Weights of a small segmentation model: decoder norm batchnorm, 11.8 epochs.
Rows from block 7 of the encoder, named by matrix and row number. Each number is 128 + 32 x the weight over its row's rms, rounded and kept within 0 to 255. All counts start at 0. Numbers have three digits each. After the name is the row's rms in percent of the matrix's.
# fc2: squeeze-excite expand (encoder.blocks.7.se.fc2.weight, 288x18), inputs 0-17
fc2.0 087:104107154067153150092117139081068120130150142099074132
fc2.1 079:095130154155158118116150162124070136126072143141145051
fc2.2 091:125130104154113138167150141204164156131169118139197113
fc2.3 055:082115135099126178074070139082097147105133131140081131
fc2.4 068:139154155161085121151143152059126132091177110141167084
fc2.5 076:179136084164099139157111129159130124070083094112159087
fc2.6 069:166154180125205131147148103106164121158152154113099163
fc2.7 047:110140073111106070153188073145104109108132091144113135
fc2.8 085:063150112061135126099151106137151130109175113102171161
fc2.9 140:134137042169076117157136130163102133131096108122168106
fc2.10 071:105149091044109139141101159134178145158124139113137178
fc2.11 063:141149106183112110186118143166107145171152101144144062
fc2.12 146:102128202083119113094098129051118144102121136129100124
fc2.13 085:101127076104076139073107099092066125111105116135128095
fc2.14 088:108109125115177145112179127103100124175140125116046165
fc2.15 130:093140188107171143066133134104101105119126111124059118
fc2.16 069:156089058068130159096140118148151181143143133141095128
fc2.17 140:100139194104177125057130130077108130120146160130104138
fc2.18 091:115115066116134164137183125172100123194121107099163128
fc2.19 078:105138161141141178128051112052129140095125116128147112
fc2.20 126:089138061077085137108092114112102128089099127106103091
fc2.21 066:169118174171096092162091131124191153128143099097099113
fc2.22 092:127136150112157150082112114076045119118094120101141086
fc2.23 060:083147123152098096145113087133089140095086100123052113
fc2.24 076:100117076062103121078134110124068123122096109168121114
fc2.25 116:117124052135078133139148133164089145148088132131134064
fc2.26 057:126122158137176115132197132205141131160136108094094145
fc2.27 118:059137127045123122077111116108128127108169128121104151
fc2.28 067:108130167112165092109080099060168150158146137121112169
fc2.29 078:105119188100165164143131160096183110151147136098090170
fc2.30 062:116170148161175115096056125154176113119149125175129152
fc2.31 078:127118183132163113114081139033138109122149099141112129
fc2.32 083:091097066071088132106084102119112104089134147130159105
fc2.33 107:080116145090158125092088143069159134098112131136080175
fc2.34 070:151116154173130143150176107134079168070129168121175105
fc2.35 120:112133172081165131083162119114158124155186132120126191
fc2.36 070:150088133169088100176069128128124129071083132135116095
fc2.37 111:114110175068147150098101134062172129122131126125078156
fc2.38 155:091124087078072135095101115068086121112117129129095100
fc2.39 078:175132105140116149184183128198110113150132111142163095
fc2.40 111:210121089148081122182163130152097137141105127128114098
fc2.41 048:124131034117095173169101167126151121151113115131102137
fc2.42 082:161121217188127123148136117120129114150140102090174129
fc2.43 093:134138109155088132138103155107077130082062124114139062
fc2.44 163:152124063161080127181112108172114120127118120118150066
fc2.45 075:093154167053160104056144118114097125128142143101129121
fc2.46 133:147133142187099117150135127123072135095066131127140061
fc2.47 151:086136159075187131090108136070135133120153118130088168
fc2.48 105:113143060060101119109147125155180123153137098119161097
fc2.49 127:157138060156092118196147131194130116124119147127149109
fc2.50 076:088103203101131110086142154097106148113106138123064133
fc2.51 121:081115108065162135069169130132061135127152128134132122
fc2.52 072:097150121120081163142061118132110105122111122151201090
fc2.53 089:107101096099143126110097107137190120184182139091105164
fc2.54 092:114117096074057129134095116165093148120113112117156070
fc2.55 097:158147098166124127164149132180112175129083124111196098
fc2.56 072:127186106108112124167112146188190139158168156123161129
fc2.57 073:135134066062083161149118127088112140117102105131083094
fc2.58 139:099121206122159137091093138067085135104095131123113122
fc2.59 047:084130072123081105179086107124127081102119135152173129
fc2.60 125:134116183111164125109222140142071124126116125113142112
fc2.61 121:152123088184073118167096117123102147079103127137161082
fc2.62 087:110128154086182123143094096089180146132168147129137190
fc2.63 052:072182112104176112140112096073169137152101144144106149
fc2.64 075:144134190102158139063154118064103141105132115120087111
fc2.65 110:132127124156100111106173099113051149110077115111133072
fc2.66 090:144145168203123102187147138130104156132115142137154069
fc2.67 053:145152105072106129131049106084134131124173156107102153
fc2.68 170:146128100153100141137130130139046128109065129113138062
fc2.69 099:126100121160090115119158122142079109105050128125190102
fc2.70 073:152133058129045124133071132134153122123121126149118090
fc2.71 116:122154134040151151096142122143149126149203137118135153
fc2.72 168:126114155161118125112172131127063127117085123127205084
fc2.73 098:114125088166093120111121107121067127119068116112135056
fc2.74 083:137122101126051129151125144168098121079141108130180077
fc2.75 096:119143211132192119128174089147148122133145148145112166
fc2.76 057:136139078091091130109063116117120123141102110175063105
fc2.77 092:090132056088080125139064135124116121106125162103158114
fc2.78 213:142119069146092117153149132166067124127082132122131061
fc2.79 057:159112133168107179171171115192100094155098130108153123
fc2.80 053:118156145153088115156061116162141142148080131135165066
fc2.81 127:076131109061170128062111134101163116154138124143102152
fc2.82 143:135144031127073102153136145171132117147136132118154098
fc2.83 137:079126180080134132075088133072105134130123135129078141
fc2.84 065:101116047110142104066108142123082123138082122112149111
fc2.85 086:129125128136157112132162134191098107181148129127042136
fc2.86 051:086125110078087111129180142087094096090130111094144082
fc2.87 067:136164200183162122152103131064124112096103139139141138
fc2.88 169:157135169187125130130159132136062112095075124120168095
fc2.89 073:080148143068048103092133137097135111103128147133141098
fc2.90 089:104113080154073102085122133154118129094142140118204098
fc2.91 112:085123187122197129128146131130108120113167135133099197
fc2.92 050:066150120098131142136159155081104126164149149106181074
fc2.93 070:126104103102102114150118135103055156076103121176130078
fc2.94 102:087115142076159141074156135076104097137134130137115194
fc2.95 082:087136110107118151053080124124108126109103119115057152
fc2.96 066:076145108074108117112110126058061123120124135125107098
fc2.97 124:161107068147077130174112126152106120135079122101127068
fc2.98 100:077134100123107127067121138124081113088066084130134099
fc2.99 121:103122201090157133077121104102151144109151145122093183
fc2.100 065:146172164129119110133137122076063145061120147108097101
fc2.101 063:141123060117069147142115144196139125154125115120185111
fc2.102 059:157123156161176130071147103169095126150164153127182096
fc2.103 144:100116138074104126110073118071150130095148137109072168
fc2.104 077:131128170117190125095110148112187143119133101129072182
fc2.105 094:056102085072122131091140139117061101135120145115128129
fc2.106 069:145121181072148132101082146048135117103129102137103116
fc2.107 092:111111088099096106107093124108040113133103123150115079
fc2.108 094:089134142109130115093155122087042129101086131142090098
fc2.109 087:177132139163071145152104168144146147116098148114104056
fc2.110 195:099140181063159128078131130096149129134159123130102190
fc2.111 054:076115216114155158146111137171118112146121132135179121
fc2.112 112:107157157154083117115129119127079132115079123095173056
fc2.113 075:101158153119173143071175139109076136175119135153086146
fc2.114 079:189136133175121142174132137142107128112072151139175072
fc2.115 132:063134135050163120094094136106155134143161125122102162
fc2.116 097:124108098117067125140109116101090104114054116133125065
fc2.117 077:098100135110176113118127132156174145201187148124095143
fc2.118 066:113116150080115154089091163059089178110108109138124111
fc2.119 084:127137079142122139090198125141075118127112129125197095
fc2.120 060:098118155086128130052093138074136133094145088163124104
fc2.121 218:075124160081153132064127127060124131118143130132084155
fc2.122 049:068124197169132113146110090110121121092169087095130136
fc2.123 086:149122057116085089141142145183141116100133121110191119
fc2.124 083:104141172073167144095073142114181126136139138111078151
fc2.125 086:134120031090118132136166116180118123165144100141118115
fc2.126 087:140147055153107146181154137196109137133112123124166098
fc2.127 059:151183161145161126073168119103087137153088141133113179
fc2.128 065:116140114128076123055125147104055163122106114122130087
fc2.129 079:196132168174113130186176106145121128088158120139155122
fc2.130 108:076120156096182109081192156142118117145154120099104153
fc2.131 088:165142213161190117127130156141139137157146120135174137
fc2.132 108:084108120122122127096149136082032146129112130107089106
fc2.133 055:103114087068111121090094057113103135102146160115151105
fc2.134 088:112147157113127122072131136111032105107101121148139086
fc2.135 120:146131117148087121158104142134079119086082123115133041
fc2.136 097:123105085135118098100206127158081138168161132119172118
fc2.137 050:171153132132110110112173143170132099073146114144068179
fc2.138 070:122146054096068090158112150138104131104110171089130125
fc2.139 071:122137080124123151110130163178142127137207132127186088
fc2.140 118:118132167167137142123120133081049147120076142150130077
fc2.141 053:151120173158057082152112108122129152112140073128167096
fc2.142 075:073142121076112159094095136085118120133128155139052144
fc2.143 070:126153109046172118107115139100125159177170096138119157
fc2.144 123:131103187104190128080146139108083137161145145119098174
fc2.145 121:138132096150131113125175127147050142107081134154126062
fc2.146 259:081129202102177131084116125073136124133138124125088152
fc2.147 083:119146139132104128083060137070158120084115112125074097
fc2.148 119:101113163088201136077156125084131119128154120115089166
fc2.149 113:174155089166095124181141144161116139147065122118144081
fc2.150 077:128147058118136115086150096103088145077074128124133089
fc2.151 058:107122114109095127128071151113099167087116157145049156
fc2.152 052:125131153100171126104134130139052178121137105117071082
fc2.153 087:089135097050123120078146088135076124146148125144154098
fc2.154 165:131136088105045129135125124176114128135137125129199089
fc2.155 079:104144094052135116080140143118164120154133135105100194
fc2.156 062:102118125181186111157155184163080084149147128112133137
fc2.157 064:086114116116171127102186154133074121129105133102058147
fc2.158 059:132131145084130112185120115150173135077148154105067173
fc2.159 110:159111198187141093121128108128090133127078117132153081
fc2.160 103:078136126102164123084154126100049132153133133123070122
fc2.161 088:093105194103126119118066131064136129107154145127083137
fc2.162 071:152111115148145160144127139178189125166179117114069163
fc2.163 100:106130110149139125098180111161067139139106111119201084
fc2.164 080:118117180134147132077132106053129135065082121125120118
fc2.165 062:128117079119133108075200118170076094141100135141121149
fc2.166 105:103106087074098111112104141086065134121083135117086100
fc2.167 068:098147158110115122097155139049115114125101148117051117
fc2.168 114:112148148128139130080086146038097109105103145143094102
fc2.169 085:152104073150056126172076130121127110119115158143119082
fc2.170 077:143128174119170122117163141195175127169172125137141175
fc2.171 088:161145131215130130138159126186148141139146136098182142
fc2.172 139:144123043141075124154131107185160128125140120111169108
fc2.173 046:138150146098169073076093126118083098082108151133084121
fc2.174 058:167126186167147158104139111093105117072073139125131088
fc2.175 087:180148114174074133151073138169179115125162144105121127
fc2.176 083:150161093110088132160067136124195132113138137140071150
fc2.177 115:123125209128176132097106109117079147084101158149100137
fc2.178 132:081112154100143133077130146057092101104082111117108101
fc2.179 079:136091074135047129143099124134120155113100164144143076
fc2.180 090:204143142142105144194142128170077116145126107140123092
fc2.181 063:111152154097143146107063121051137110118168134093095146
fc2.182 176:138120054117042142157094132149135137108117132110138090
fc2.183 155:071122146076180116069163112123114124165169132138109153
fc2.184 072:151104128120076130116090124077088091097129143173166075
fc2.185 092:104134136179097127116163125150063150092089159122166079
fc2.186 115:066132062103121122089141125165068132176135109136137120
fc2.187 116:120136133184156137101164113160049118118075135137148093
fc2.188 103:091140101076185115071175126126094133157153156111155132
fc2.189 072:183118144162154120166214111166132126134153126109166127
fc2.190 114:152121073142063133167120141128087120113093124141169069
fc2.191 073:145147172151174123177180099136094099167140105133099172
fc2.192 159:081115185083182134084167121101093129115139129126083126
fc2.193 054:131124075180097117200101130160135162130177122151130154
fc2.194 099:099122183136162135102130134055071135097100125135090102
fc2.195 069:095139114091146146091141118052065104124096145158137100
fc2.196 128:131133228120182145102140127095078138114130124136125149
fc2.197 066:099133074129175149100177147143077162109096096134170114
fc2.198 091:082135180123207130105122140103122138127160121133085182
fc2.199 106:097117120129138150065156124091068109108079149145072123
fc2.200 069:131115195179164133149131146081117104133145113129074179
fc2.201 090:143134217160192133138134136129121122177156109108105145
fc2.202 067:177100108163155115156162107197187144134135161141146113
fc2.203 056:177130103176061129177134144160112134102128071131113149
fc2.204 138:115129130161209130095150118179111114190150136131145161
fc2.205 084:110126135143078148123092131093114123036074147129144116
fc2.206 111:125123156159138167107105112089076122070091117127089072
fc2.207 126:165137102167092120164151136172058109118091125141147080
fc2.208 130:122153173079160134115108117066127120114130143124052165
fc2.209 120:151119158186144139139210146136071141108118118134148089
fc2.210 055:072153139096190110074123134093082125126152175120127121
fc2.211 118:174138178217123131142139142115105133090098137127153089
fc2.212 095:076112137056149134058158131161109150155150133124105146
fc2.213 074:111131138059149117056145136088065135128111116112157129
fc2.214 120:140136203162137131143087120052100138095115118132119091
fc2.215 055:120127053115093104135044154099154125126113152130141104
fc2.216 074:119141076109092142116123120154180178161149104110109196
fc2.217 089:107120113088077111110067144102085130087080121134121082
fc2.218 077:095140197135193186149166116111121130167136115108145125
fc2.219 074:117124200136139128058093155061118134103108140111130136
fc2.220 180:154130082162065140169133129162098138134099110135180078
fc2.221 125:110137187097187132071126119100110148145145131134067158
fc2.222 106:093084099084089134103097129069084143105091124145111091
fc2.223 067:131142114089121105161152158161148104216160116120170103
fc2.224 076:147108163142157124167069115084115152110107138070071119
fc2.225 097:112120147143135139112175091137046125140068143145166094
fc2.226 113:182113193176177152131156118142141142148157130136112181
fc2.227 131:171131111153092126155136132156070127139088140129146043
fc2.228 099:130115132155073122151105131102078129066103130114164062
fc2.229 068:064124142081122134080123120089107146133142110110060088
fc2.230 150:138126119175104122161164123155076137114072106140150057
fc2.231 113:118130191111139113099091115086152140126157110123051169
fc2.232 078:188125176201149139132142119131129138076101127151103168
fc2.233 092:186129117194075137155075118152143119112130131101161097
fc2.234 116:130136062152054129132119114139083124097105116135158075
fc2.235 084:112122149093163123107147121078051128134124103148081076
fc2.236 093:131133175108063128131064127094125119128096118160127063
fc2.237 089:148115105176131118112118142200178135195157137139161127
fc2.238 095:095117139073153132073096140070098158098096116123084137
fc2.239 127:102121221128143112082115144071102110097121136132102130
fc2.240 073:099122187100142112075117111116119131160206122132088154
fc2.241 041:178090137108110084154105123079138124118065105152165091
fc2.242 134:098137214110182137098119118067138125127143117119096145
fc2.243 117:088129180082171126049144120104078117124126134117117116
fc2.244 093:183109145212124129183124111120133137148098127128088091
fc2.245 055:111142198125198135095132146102066132157150130137105119
fc2.246 061:126167146170126101129106108109045129086080090128138109
fc2.247 061:125138151096161171117073103070110085180113142118098108
fc2.248 080:138102116160093156185149087199151139152126114126176111
fc2.249 100:127116032117064165113135151153118144129133129142157099
fc2.250 065:163110086125082104161118136170118121118116091125050088
fc2.251 156:146137055138081134162162122195131133113120132138165088
fc2.252 137:130137167070151120100113137109179130135156096134080196
fc2.253 109:130106191112163129119072128074170119115149137135072152
fc2.254 095:121120093123079147155099121135129123084126120131214072
fc2.255 127:134128052149104125137114146163103112146106107119182059
fc2.256 154:119118111096174116114118144115193131130176097127097202
fc2.257 050:110136132066129126043168137077122131126175133132145135
fc2.258 131:169123079160084113167122107185121113125115120115169068
fc2.259 090:114143102109136108166179103172182169177157140092151136
fc2.260 169:157129121173077117151113127111067132113075133142130059
fc2.261 095:100115099095073138088051112111104126134088123089134105
fc2.262 083:114148108113111126117142141097045140077077156116121080
fc2.263 044:117119024155122131092157142152108149147136138129145083
fc2.264 076:121153100107075135150087092128050123122102130146130074
fc2.265 107:103118189051158130087093138099150120132156136132091150
fc2.266 075:084123027124085106128134148134103156131131142114119088
fc2.267 126:170130048124085122165147122180105114111105121110162099
fc2.268 071:078110092097083119151059136122166126091137122167090130
fc2.269 120:109127182101201124094165127128084130159179123128129159
fc2.270 074:110117086108185102125151123153083140127132128112039148
fc2.271 113:086136105092113116073192134139065110168126126122158112
fc2.272 100:094107148072159121073169101098093112143137124125068102
fc2.273 072:102117058077089113085111122155118132148108146138154069
fc2.274 123:061108127064142120075111129098079118128102133141095103
fc2.275 130:125139082131089140160123132133076126120058141129121055
fc2.276 074:128087066099073109153086139139101144105120122129128061
fc2.277 060:137149061156119144149099129210103133134153099105145092
fc2.278 097:158122127157131139182151124180187144183168104136105155
fc2.279 083:109117203063170144103120115077101096131132138135108113
fc2.280 100:096132185102147143099076131054126115092141123116088147
fc2.281 104:109123089146131133064169133127052132151108133118184106
fc2.282 113:134134164063098142111075117088191133138151121136159161
fc2.283 076:091128062086069137086126148099148129146129129139166082
fc2.284 118:143138163113141141192160127175161141181170127129164171
fc2.285 099:133115154096115129128051126063154125072116151123086127
fc2.286 068:118107158138220141106159134172097117162115135114108170
fc2.287 071:098128120058139140108115140095058175121131127114078102